Weights of a small model that predicts nearness at each pixel.
Data: trained on rendered landscapes of hills, water and sky, 36250 training examples, 87.6 epochs.
Rows from block 6 of a small model that predicts nearness at each pixel, named by matrix and row number. Rows with one number belong to one neuron. Each number is 500 + 50 x the weight over its row's rms, rounded and kept within 0 to 999. All counts start at 0. Numbers have three digits each. After the name is the row's rms in percent of the matrix's.
After each neuron's rows are labels from the 100 images, of 14848, where the neuron reaches its highest value: "peak on" is the class under the peak. Only what is clearly more common there than usual is listed. The data: rendered landscapes of hills, water and sky. In brackets: how many of the 100, against the usual share in percent.
# fc1: MLP up (model.blocks.6.mlp.fc1.weight, 512x128), inputs 0-63
# fc2: MLP down (model.blocks.6.mlp.fc2.weight, 128x512, transposed), outputs 0-63

fc1.168 026:458489537463470488531462551508457478511339532446555398461503497516523505442530462536536494475540466501510494442526447513527529509489514458541477531530474540565473554642428519527520456532390605
fc2.168 023:421549550469460481545474536457532523558483535487485476536499495410455535518471437523531564458387494504419589579496574513404522480556532545525505494467568500435443492522540461523462556420460480
peak on: snow (26 vs 2.6)

fc1.422 108:368524456454466466466459538459574556484525479519571387535566584475517477616561513465403477594616543540518446542550439466432393574510490542437453523484495554444531507584488502553490510548525479
fc2.422 101:453538391527505567463507507462530569437518535452622537558420515580440412402427439587455529437502543468490493488430500401494437493421497429485521508568490530507484511577528473524606469580451544
peak on: steep ground (41 vs 14.5)

fc1.444 128:512474535559483473508548497465521434415421601483447481494481429440486466453480559540487471481441423538519466451532550542461538540541483502484575421520524484562618543551539491513537518535602425
fc2.444 133:468398542560523480511563529495536536486511477634577548400516587525479495503569530490470512449446548537487522591514594482521553480451484467510468500692482584518530577580554506576529508469470540
peak on: gentle ground (74 vs 28.3)

fc1.212 010:572514530454444527559484431509530584471558496497455421517618472516412494531500531573551483466486494558509437491520437542509511540510536459440487509422516455447494471536492460374482521563434496
fc2.212 011:491470620542533512560542477551534471514561519434475514471520611441496566414506471553481348448450359586539454558558494528492485477456492404527502578442471445467455608580513543491546521453467473
peak on: steep ground (40 vs 14.5)

fc1.466 109:464503494464388420521447556466475499620553458563456364445469526477438529529488462456467615446493493442520450496474521502564552505534451547508576491524567446449491516457449454540418516493552589
fc2.466 102:526504546534480537448504488504457461532492440471496466526470501479525509486487481545398503457425551417493583462444467540536492528587447531578570510600449573478455505496545507508531426517405531
peak on: steep ground (54 vs 14.5)

fc1.378 028:442494555487499560467425419483601520521569586514461440470484523461506511572480536566546374500445509440541423461444550484487406489594545498481476541522514435481524512446551573511536596550568526
fc2.378 028:504364444403538396526496508458534504534484484517599455535451527440473503499453582562586537479556568542501421510473481503467533412516436553492517467510477541468537621468463529464509572491419530
peak on: steep ground (33 vs 14.5)

fc1.214 106:519479420569499528481454508544487469524445459467486511506471541540555454506543528513492488523440510502481598502452484453392510471520491440486533473450562594518577440614487341470413592509550560
fc2.214 108:480443558489419546473477494580438451449502449566440535560509488492658511488503494556524474558455469529434590480510501521492525581492520531467476510485540524487508539346477501527464457442612543
peak on: sky (96 vs 46.9)

fc1.108 149:520613532514614466580486575481500550484569541550465494454531561513536479530484525401562515509502476461429483473522504449562524519601518455454493456535503459442528492480548470582458517485523504
fc2.108 151:527643477484350466494482500531529447600539463531489530460493492490515535489553505493582528471545522591450398576564511439477368448561508490460527572513456499549435481499511534473481489424488527
peak on: steep ground (65 vs 14.5)

fc1.88 121:503479540485526454573502468493531499454447452441610431514470467486508573431525518486493478476425399557480467545460482493508448435439519590457508421488633616466601526458549467445468517450485473
fc2.88 124:445570468513504508428441529483509508467454466494548448476437511446524440466512478465507508542504582506464448455445551501463535446422599524547433496491451520509434451406459572496533480435504566
peak on: water (32 vs 7.8)

fc1.179 128:584594512508494474551568574479499578432468468462563577464564516508488507596467525457487527577586470623517504506447542505494420484460435493443478413482470490537521447544374501497445510507479454
fc2.179 122:435477529502467507467554469444515427447441508483520448478534475533615530563474490539380433542501524543493505436514454577525591533537557491542552477528498491558513432518482492554571478637469529
peak on: steep ground (39 vs 14.5)

fc1.294 113:561571464520474503417509512507507437544636448511418397535425466479586390532543414409547498510527502463548535570455566615490471391486483424446538566507583547501467419480532496516569455483514511
fc2.294 106:469459493463461537450492532533503467518497524583487469479538417338489486495532485497474510509479483509539484415565495410474437519444524413496484530512541485476581497449522473533536465602551499
peak on: gentle ground (68 vs 28.3)

fc1.314 006:581576440533442546582604446426469494527484499552509457457579533527468479481562380497413457555425493591468532602513538566510542462520438504587501472467514473486583479552494514457469439462533480
fc2.314 010:538493568477463432489543501524561507574505504427420488579500496515506441539546530507438488435498548443390497408495487509415467445589521539541496564459424632555422460535492604525481497465411580
peak on: steep ground (33 vs 14.5)

fc1.438 134:501439412521469565581423499632526549465468449530487494538475544529541365430454492493509474526525526556487600481494515603436509437520428486515602473527505543468469468479447518553485507434435451
fc2.438 139:493533581504421559436516475455448453538542473562505558536554407535543600447462517568474406421529518521500445565583441531425445525504487506609564445551478522586474553434472522478516495530461541
peak on: steep ground (46 vs 14.5)

fc1.57 089:457454559448435480490517527504518460571477508444488502490515415464492440443454462509493482490475432569587551410484426441466506557424501557473412501545508513541492589565507464415536515535533566
fc2.57 085:561458486554555469547513545478429430538418496579434604468635585538532498504554551529545468456464538537568504415529514544561479523521516475446516530483469467511534568488502478458469516544493471
peak on: gentle ground (77 vs 28.3)

fc1.492 020:463434545549504506502508579497424580599442541607440484432587458573464526581522493549469496509510500521507570546557455440453522461444575566566389541473533494527472508508457478459573435369501518
fc2.492 019:462476481551463470474531442497521449444448513435525463470486529485525472551525545562519549521464545529444532479430514449518565532479410525574467508563462424421513545464488410593441432465528479
peak on: gentle ground (86 vs 28.3)

fc1.511 024:557513487475496593481482516491467520442416449486662482503515509501504513461482514450403509582498459475465415442683560485457481522592552600546587535481537477404416428580587462491450478504421516
fc2.511 022:533546510554524514550510510488489665354547588486468472406430641510468516483532474513507475464507557499575467539601510479481555550568548409553590563540502468403496456495514547537460532477538473
peak on: snow (42 vs 2.6)

fc1.317 133:469527504571496557506435533450474426443482466491507454426436494457531542460482419513465459526482620481471540480555488392644425522512422445508461485577419549489487386467455484530518578496552473
fc2.317 139:467480471563616574506493475488488495491494597477469490380448485499574493479486558511569577424635464449528440498639565550562522491460485497484437482497474518536519420595488471530465545552523500
peak on: water (60 vs 7.8)

fc1.465 122:519537515560483467463525519558535480462447518563545403464444455500506516427492447506453559471478510554376512583533498483565483530472447475431439461541504582469483482581380529548552478519551413
fc2.465 115:596501484576491554509419504466573485546454479524546488449523564554518578574506442505562514499547476537564469515449528492500553542463555375452501532520411516533540506575652431483492554491546507
peak on: snow (26 vs 2.6)

fc1.239 007:558600590500460468520511562460482584508401566532505435384466451517464459504504452570445377535482425487403491473562490568538488470469407454528380539536408462466625412477482483457537552517576517
fc2.239 011:442500621455511496450483454473544551496566498422481486547528476450543457570653520585547504395576525554493605499494452497490454419525455542555447491412539521499509506519579450489478575470493507
peak on: steep ground (43 vs 14.5)

fc1.472 129:497418507482481524527492505563487460547482455552443474495525526429602568472471508410412424327435531440586516550497424451496536491498427535499474518508511545544541513450424507572453497559528430
fc2.472 119:454533476422545532465461530584521450438428494394530491483490519406472620561489515519574463532519466493511466441427497385516532510516437462452563512507545474557378509594469518553567520522581467
peak on: water (82 vs 7.8)

fc1.30 125:572558552553444453465506467465484519586574505518541445406583414562449456528527516577410470448623615382456484454577543532501451497474451447556456517467490470527518517539578557508459472480437452
fc2.30 113:447478408463540550429512467499447496529486527567552497561504496443514478595598523553490483540546459518514471490489537457441538494491508577529544580632479454516473506482452601535543436592473476
peak on: steep ground (40 vs 14.5)

fc1.197 056:480446446532501467534485513394557423550438442516515495441540489436513470449549486464540480488448512523567534489470494460511552520489520553493433491526393447431475553501439579527491541489438436
fc2.197 050:479452485532556541424430526539503483526484447528509517543602472506459525505477478468486539431522458480551600543532486470540591608571514524560556439423525508507529491567452520499474570488561483
peak on: gentle ground (78 vs 28.3)

fc1.321 011:552396400526586557527394516454494494612539515526553511448493458517506438543542593480583420379519470495481538372548472600497485497518465490415490489509491494543487511522530493494483491498452580
fc2.321 012:553453533527445501457401429482516406502451609627483400509518494456548548567548528487449516504457473574497444414465552543580497531505533533529533490553583462453574504481388450495439419539485509
peak on: steep ground (36 vs 14.5)

fc1.40 115:474480501500520649468541527521543445508456423488476595499552544532442486515420493472472579620430424534585501588510538482548410447541541530519497439450535613431451372487497527479506530478416412
fc2.40 114:508481466495483544432530584480442511452502484536461480481466490550509439403541455539531560404488460631482553547493421608465601485458485415475433584567510484429532350564474519487433580478482445
peak on: snow (52 vs 2.6)

fc1.85 119:549472464512500563505485483568547564683546425556573465503477460583487466562438487490507540508563493574466483492434479434549556544429479512450564460538526425450530505472613524436516524529439541
fc2.85 115:531465423412439460531540506491466504488491427498525461431486466433460526465518586444463598407469445502517540449521461472488491404516514505455612595593504496566448523505523583393489542451462552
peak on: steep ground (47 vs 14.5)

fc1.12 083:462565503446564496521543485466465564437443507541430496560617519581554435457515486498507417526488527594541501473495418494491526480457444507427562554488468489538536468447510472514544442475481528
fc2.12 080:512448488509490446446545497517542455521515596513490532431542460480504406401558534516472498446521538494503466451381459473563481441569519527518367389573420403465454577447494476419609526489536505
peak on: gentle ground (58 vs 28.3)

fc1.50 072:498497460468462531529466547554449477527487463476525619421503498551492442526551633490506515473554449578497376479512432445509465467422419525514525496619434458517464501478596546406444544474520488
fc2.50 078:596473485531478539631517463501461543510490407538574485435539423565521532368499487529492441400585505501493481386532468547490576479486506514462467450542568447459539474454479567457569454565613435
peak on: steep ground (48 vs 14.5)

fc1.458 136:612437491560595458448542482526486484505459579477417521444506532448486568442491559481514471444502502551542510485566434544510502554570507574490512564501561566562506573520405454604519462470476478
fc2.458 129:478499518487507535475580520518448436540439497520522507449484530490476502511540458551447477450451583510485424489467462384475463541449436551518549512438542466566437442525489540598534450572595459
peak on: gentle ground (74 vs 28.3)

fc1.315 128:517525476494502456509496485588509518474635486513520543472508528465542474540564528492489500503497561410451429457537530549504491581481493444504441572556484477462481400570589613492632501551404561
fc2.315 138:471548525536495466524494532457397463578571466486500577493561475470543496449499591465557470453470497463466484469581409495431552488376366538512565596504525613485531544506561441484467497537489553
peak on: sky (80 vs 46.9)